config = dict(
    dataset='cartoon faces',
    horizontal_flip=False,
    moe_every=1,
    expert_mlp_ratio=0.5,
    beta2=0.99,
    shampoo_beta=0.99,
    max_precond_dim=1024,
    one_sided=False,
    adamw_lr_other_params=0.0017,
    final_lr_fraction=0.01,
)
Rows from expert 1 of block 8, named by matrix and row number. Rows with one number belong to one neuron. Each number is 50 + 15 x the weight over its row's rms, rounded and kept within 0 to 99. All counts start at 0. After the name is the row's rms in percent of the matrix's.
# up: expert up (model.blocks.8.mlp.up, 32x64x128), inputs 0-127
# down: expert down (model.blocks.8.mlp.down, 32x128x64, transposed), outputs 0-127
up.9 082:43 40 59 80 52 66 38 63 46 71 49 79 64 40 62 41 70 33 86 61 39 38 50 45 31 45 32 69 25 47 49 46 34 53 57 50 34 73 38 65 46 63 60 29 76 69 50 67 43 47 72 54 07 68 30 47 53 85 49 38 57 47 32 33 74 51 45 31 24 41 34 48 19 54 50 62 40 43 39 67 60 38 67 47 55 45 57 73 41 32 44 45 50 58 21 46 61 44 42 62 65 47 72 15 40 33 63 48 58 42 46 63 44 61 21 62 50 45 53 55 56 61 54 25 68 65 33 37
down.9 077:20 56 60 64 42 34 64 74 62 62 46 55 27 42 46 61 34 53 71 56 29 67 21 50 64 33 61 67 66 60 65 55 53 54 54 38 62 67 59 65 55 78 63 66 47 54 43 54 60 51 71 72 42 38 73 71 35 25 58 53 98 40 27 49 51 30 53 53 27 47 29 63 33 45 77 59 59 48 36 43 43 57 32 59 65 68 64 57 42 43 46 48 47 59 55 50 54 31 51 69 35 53 42 18 46 42 64 39 52 55 38 04 43 64 49 65 46 46 49 29 32 36 14 53 75 57 50 68
up.10 091:39 58 32 53 49 50 63 61 46 52 21 63 66 68 46 38 47 30 81 32 54 52 40 51 63 56 52 62 96 46 52 70 50 76 38 90 51 50 42 64 21 51 40 57 66 69 52 54 43 68 70 37 35 49 72 53 27 57 35 45 39 65 45 45 58 32 43 47 35 33 35 32 43 47 29 57 31 68 65 39 65 43 60 57 69 46 61 51 32 69 73 64 33 39 50 28 58 55 51 47 48 67 22 49 39 49 20 26 40 49 45 60 39 66 45 38 33 30 76 33 57 65 52 50 47 59 96 65
down.10 096:53 26 53 42 31 49 69 75 00 16 58 42 49 23 56 48 67 42 52 45 42 68 58 56 39 08 58 16 54 40 20 64 50 56 70 48 49 52 59 54 65 71 53 64 43 31 39 49 56 69 88 50 25 52 46 36 49 48 38 34 62 51 36 76 49 22 48 60 74 43 86 57 62 46 57 62 32 46 30 48 38 60 52 47 47 53 60 55 74 30 51 60 50 39 51 51 48 37 77 50 50 59 50 47 51 23 60 29 62 54 28 60 58 58 57 73 35 43 49 54 65 42 60 45 60 53 36 68
up.11 065:55 34 48 23 47 39 43 43 12 63 43 55 57 64 76 46 52 49 67 65 56 36 61 42 60 40 52 36 52 52 49 35 44 65 58 52 33 40 43 46 63 84 65 41 49 63 59 45 29 36 74 56 47 56 62 28 60 57 25 59 32 38 40 57 34 61 22 88 59 49 66 99 35 77 33 54 53 73 36 66 55 60 36 50 63 70 31 80 46 59 62 62 78 63 55 55 64 41 66 50 62 36 81 59 57 64 50 37 54 26 49 52 36 42 70 45 51 65 72 56 54 39 68 54 52 45 20 32
down.11 078:46 61 65 09 61 56 67 46 31 38 61 52 35 46 60 47 64 29 38 56 56 67 61 75 37 34 54 79 63 57 40 74 50 41 39 10 66 42 61 17 36 41 59 88 74 53 72 38 63 36 25 45 72 52 50 54 49 29 42 51 56 61 43 51 49 38 37 55 70 56 44 54 54 40 51 74 61 89 41 69 22 42 71 47 51 68 23 47 67 34 62 51 21 32 42 66 33 58 43 55 67 47 52 57 45 39 36 68 41 28 45 74 62 36 44 36 74 52 33 46 52 54 41 48 43 64 40 52
up.12 113:49 78 59 52 69 52 34 69 53 63 69 65 65 32 41 48 17 52 78 39 48 42 43 50 18 33 31 42 37 43 65 47 40 59 66 47 53 26 40 42 50 39 39 72 72 66 50 36 65 37 35 46 82 45 46 35 64 15 49 27 75 45 64 66 44 51 68 69 61 39 31 36 48 24 54 43 66 67 35 38 36 48 56 68 48 38 55 39 33 59 50 52 42 61 50 64 48 53 50 51 44 63 60 49 13 80 62 66 27 53 53 47 86 43 32 55 30 36 33 35 21 69 55 53 39 26 30 57
down.12 104:43 74 33 49 61 48 52 14 40 53 66 60 15 44 28 62 56 44 41 29 59 40 54 61 50 66 22 56 44 36 40 31 25 48 04 50 58 52 26 63 81 59 64 44 33 34 55 55 72 26 22 41 31 54 40 51 21 49 57 49 39 68 73 63 46 80 27 66 32 48 51 58 62 65 33 69 39 52 72 64 36 59 27 50 86 42 39 73 43 67 49 43 53 60 67 60 46 42 52 56 32 53 62 34 29 42 28 73 53 38 66 43 49 48 66 45 50 48 44 44 30 60 34 53 56 41 57 43
up.13 083:49 25 34 47 53 34 42 31 54 63 64 35 61 61 83 66 38 56 33 53 66 39 45 48 64 25 62 63 40 39 48 81 28 47 57 49 59 76 36 80 45 22 64 34 33 65 53 36 44 52 61 22 46 73 52 64 50 59 52 58 54 47 39 53 49 53 39 77 26 51 50 51 54 51 51 46 65 46 89 40 66 59 35 55 32 53 52 49 59 49 28 26 46 59 64 78 13 65 24 58 82 50 35 49 67 40 50 35 43 37 34 64 47 20 38 70 56 68 30 24 33 38 65 53 42 67 52 32
down.13 089:28 22 33 29 30 41 49 49 40 50 21 43 49 74 43 44 49 50 36 50 72 44 67 55 34 39 52 52 51 52 44 86 69 50 51 24 81 44 70 13 41 71 49 34 38 47 44 58 41 72 57 44 64 70 55 50 49 65 80 12 69 51 44 50 60 81 63 54 55 45 56 29 53 44 57 26 63 40 60 63 63 30 37 49 42 31 53 62 32 72 63 59 38 34 62 63 48 39 61 75 51 41 47 49 70 48 43 42 32 49 61 25 29 28 26 30 45 83 44 38 54 60 57 34 42 29 58 60
up.14 114:78 49 44 61 74 64 68 36 31 25 43 54 48 48 76 54 55 55 32 34 36 37 59 01 40 44 54 54 51 57 58 44 56 47 41 45 45 14 24 43 43 50 51 72 53 29 89 70 52 45 41 60 53 65 55 66 39 73 57 61 70 44 32 47 75 47 57 43 63 36 51 56 56 57 52 63 38 27 51 67 24 47 73 68 68 50 40 26 49 42 91 32 37 61 44 52 55 53 52 52 54 24 43 61 47 67 40 55 16 26 54 42 49 47 19 43 49 55 46 55 70 41 68 35 72 66 38 59
down.14 126:33 51 65 60 49 47 71 70 56 69 66 36 68 77 69 48 63 51 67 61 37 54 34 47 57 63 61 18 39 50 51 19 35 54 73 83 46 51 48 85 71 68 67 31 57 65 49 38 22 63 26 65 58 54 38 49 50 68 44 54 36 65 27 35 84 30 42 54 42 64 36 44 62 67 45 10 54 43 66 47 56 56 29 40 44 43 64 51 65 44 14 40 69 72 58 51 30 51 39 69 49 53 59 77 54 48 53 47 22 48 45 46 57 48 57 51 50 78 45 58 67 36 74 70 40 57 51 46
up.15 081:54 57 30 47 41 55 52 79 36 43 48 45 56 44 67 93 48 58 72 59 54 51 25 21 55 61 45 55 56 56 79 37 71 72 48 50 33 40 55 55 56 77 53 40 47 50 45 73 73 49 27 54 38 37 34 57 42 77 56 47 30 48 59 45 36 30 61 31 54 46 24 59 53 45 53 53 51 54 38 54 67 42 77 40 71 36 38 70 47 29 88 56 52 57 50 28 51 43 22 84 48 28 55 55 86 67 36 60 41 62 77 48 57 39 12 47 42 70 46 53 22 37 60 41 43 63 56 54
down.15 082:51 52 59 45 24 33 59 81 25 35 61 40 64 75 33 48 44 43 59 59 45 50 48 57 90 48 50 44 64 50 38 62 43 43 49 73 39 43 37 38 41 43 37 41 59 54 48 36 35 44 46 55 43 39 60 39 71 84 30 65 57 66 60 52 46 41 36 93 47 41 42 28 75 56 48 47 31 55 57 39 42 55 21 33 26 51 67 25 69 30 63 52 47 73 42 27 53 58 74 57 68 37 40 52 42 53 76 60 42 54 40 52 57 50 57 49 14 77 46 54 95 39 84 63 43 40 60 56
up.16 110:46 49 78 51 68 39 65 63 22 37 47 52 23 26 39 48 38 59 41 71 55 67 45 24 45 64 46 35 76 30 53 59 61 60 39 52 20 53 57 53 72 67 37 59 55 34 41 41 60 30 50 79 42 25 35 55 29 66 42 46 50 46 40 51 27 34 74 24 52 39 32 46 45 19 33 53 38 15 77 43 68 42 44 78 68 55 40 65 42 60 74 43 61 69 63 53 64 38 49 41 63 77 64 33 23 52 68 71 47 58 40 49 52 45 65 39 37 59 44 53 35 48 82 53 61 35 43 33
down.16 102:52 73 72 40 77 55 53 42 21 52 72 42 50 53 53 48 53 55 42 55 08 54 65 30 64 43 49 42 47 64 45 35 62 32 44 32 21 42 52 61 50 34 41 63 41 35 31 42 56 32 79 46 38 66 64 79 46 51 44 41 36 69 57 50 48 32 36 13 25 49 40 56 44 68 49 64 63 29 44 31 47 23 54 28 54 57 44 45 34 80 56 56 72 46 30 36 29 53 56 42 50 35 23 49 32 46 58 52 25 38 43 44 67 73 39 47 24 63 50 51 65 35 27 85 26 47 36 34
up.17 133:47 49 49 57 31 43 58 60 65 53 38 59 64 29 49 61 73 20 47 48 53 71 45 75 54 73 34 40 62 15 58 59 54 39 45 61 34 66 56 35 58 42 56 28 46 55 29 62 57 35 63 13 47 47 50 54 35 71 33 47 50 65 33 51 51 44 49 44 59 65 40 56 73 38 40 35 43 38 81 24 32 27 20 62 91 46 51 65 39 50 48 99 39 73 30 33 33 41 62 44 28 69 45 59 28 59 53 64 35 75 53 53 52 42 42 38 53 26 62 44 39 32 49 46 54 58 52 56
down.17 129:57 12 45 47 22 62 30 43 41 43 59 52 59 16 61 47 30 45 45 46 44 38 54 46 47 28 47 42 48 51 46 47 46 60 64 50 47 49 61 54 75 69 66 77 39 38 21 50 61 35 74 45 53 49 48 63 91 53 21 34 42 66 45 57 44 60 32 31 24 57 81 39 51 34 64 99 69 44 43 42 44 59 70 32 62 53 45 46 67 47 26 49 58 47 77 47 40 54 59 53 23 48 41 70 49 55 29 70 27 58 63 50 44 43 70 69 63 28 38 59 67 32 61 66 41 44 39 63
up.18 093:44 40 38 73 38 47 79 60 54 42 20 55 34 50 54 55 00 49 49 52 48 39 56 55 25 58 55 63 69 51 37 61 33 70 63 71 76 29 21 43 38 45 38 46 30 62 60 62 47 48 48 82 45 45 30 44 48 27 63 55 40 48 36 45 26 53 53 76 49 51 51 48 72 31 50 24 55 45 55 52 63 48 53 58 32 59 46 48 58 56 58 40 93 44 47 44 55 50 66 60 61 38 45 43 46 26 43 41 74 16 46 58 60 35 38 46 49 45 61 58 74 49 71 78 51 59 31 23
down.18 107:39 51 50 28 57 55 32 46 32 19 33 66 36 34 53 41 24 43 56 40 34 46 62 77 60 40 64 30 77 55 61 44 65 58 53 50 56 28 37 58 42 65 54 36 40 59 38 60 33 47 62 40 46 67 42 43 52 29 49 20 29 48 59 49 97 29 35 21 76 41 43 28 43 49 19 64 49 36 50 66 41 40 64 42 45 72 38 42 75 39 37 50 53 03 56 52 47 35 62 65 31 64 32 46 31 44 50 44 47 58 49 54 56 63 33 59 72 49 32 49 58 13 66 65 52 30 58 57
up.19 108:51 80 51 40 58 60 54 41 65 49 35 35 29 18 43 56 31 58 58 49 70 55 48 56 29 36 58 29 52 61 69 35 56 61 66 55 58 33 59 22 68 63 25 60 73 25 36 42 43 28 52 55 68 52 45 62 67 50 62 66 48 64 40 74 54 35 82 31 33 07 47 28 51 35 27 64 41 52 60 43 73 51 32 69 29 44 54 23 46 50 56 36 34 46 61 44 70 51 50 46 70 81 79 54 39 63 50 46 49 64 30 50 38 60 47 36 64 67 52 55 42 59 33 52 92 57 64 58
down.19 104:51 53 72 62 59 42 31 30 60 44 58 52 74 63 70 36 69 38 29 58 50 34 64 43 65 53 53 68 44 42 54 23 47 65 53 46 38 82 48 74 61 68 40 39 76 45 51 50 44 35 50 65 34 42 42 46 36 40 62 43 45 97 17 78 48 33 42 46 51 74 23 86 61 50 43 64 45 57 47 42 64 42 47 19 46 79 44 66 32 42 72 34 60 70 46 55 37 40 61 65 59 64 47 49 47 54 53 54 27 47 68 46 51 42 40 61 58 93 60 25 67 71 50 74 34 47 38 45
up.20 078:35 38 52 61 41 39 56 46 46 41 80 46 69 46 59 58 45 46 43 45 52 69 62 47 55 60 52 46 59 57 35 70 17 63 67 64 55 65 31 85 51 48 41 51 40 44 44 75 62 30 37 70 37 32 55 71 43 56 53 26 70 39 55 40 67 62 44 66 57 61 49 50 65 43 49 83 30 64 58 61 17 22 69 52 39 53 43 53 41 13 48 48 61 27 66 43 42 18 62 57 51 40 28 61 58 45 36 70 40 57 72 80 23 56 69 42 47 66 43 53 80 56 71 78 70 79 60 43
down.20 075:45 51 09 35 59 33 39 50 28 27 27 66 33 47 65 30 32 52 46 59 27 49 39 55 37 42 61 43 52 40 83 68 51 64 42 50 58 22 47 39 35 56 53 74 20 47 33 62 44 56 71 60 13 48 40 52 53 36 50 39 62 30 32 60 46 30 56 47 51 67 52 32 22 56 41 16 44 38 56 22 75 51 52 33 45 56 34 81 66 41 66 72 48 54 55 58 62 43 53 26 38 45 49 94 62 57 22 45 57 39 40 56 50 43 41 60 75 57 51 48 63 40 54 41 55 35 31 35
up.21 110:29 83 30 41 46 66 40 51 42 48 50 53 47 31 49 26 64 48 66 61 58 65 47 86 56 64 62 48 57 45 28 44 35 42 54 83 32 65 56 56 51 54 39 52 52 55 37 38 23 56 78 99 49 64 56 47 64 37 59 47 46 56 63 47 30 41 65 22 68 28 50 44 40 74 46 43 62 34 64 54 47 58 40 32 67 50 50 23 53 50 24 37 40 62 55 60 55 36 70 36 12 69 64 33 33 60 30 24 43 45 42 44 52 39 84 43 62 48 83 48 46 49 53 48 62 50 65 53
down.21 104:53 76 34 81 69 34 71 52 33 43 55 33 92 79 32 41 51 43 90 50 54 29 64 60 59 36 61 46 55 54 69 32 44 61 71 29 33 55 32 58 27 09 56 66 66 42 73 72 38 62 57 74 33 54 40 61 55 45 60 66 60 69 52 49 51 35 67 33 73 53 49 55 50 46 48 42 74 29 28 32 63 31 46 70 51 29 46 42 55 66 60 53 61 67 57 35 51 36 13 43 61 43 35 43 54 62 39 31 50 62 51 60 49 58 57 59 55 60 34 38 43 42 31 51 47 52 32 73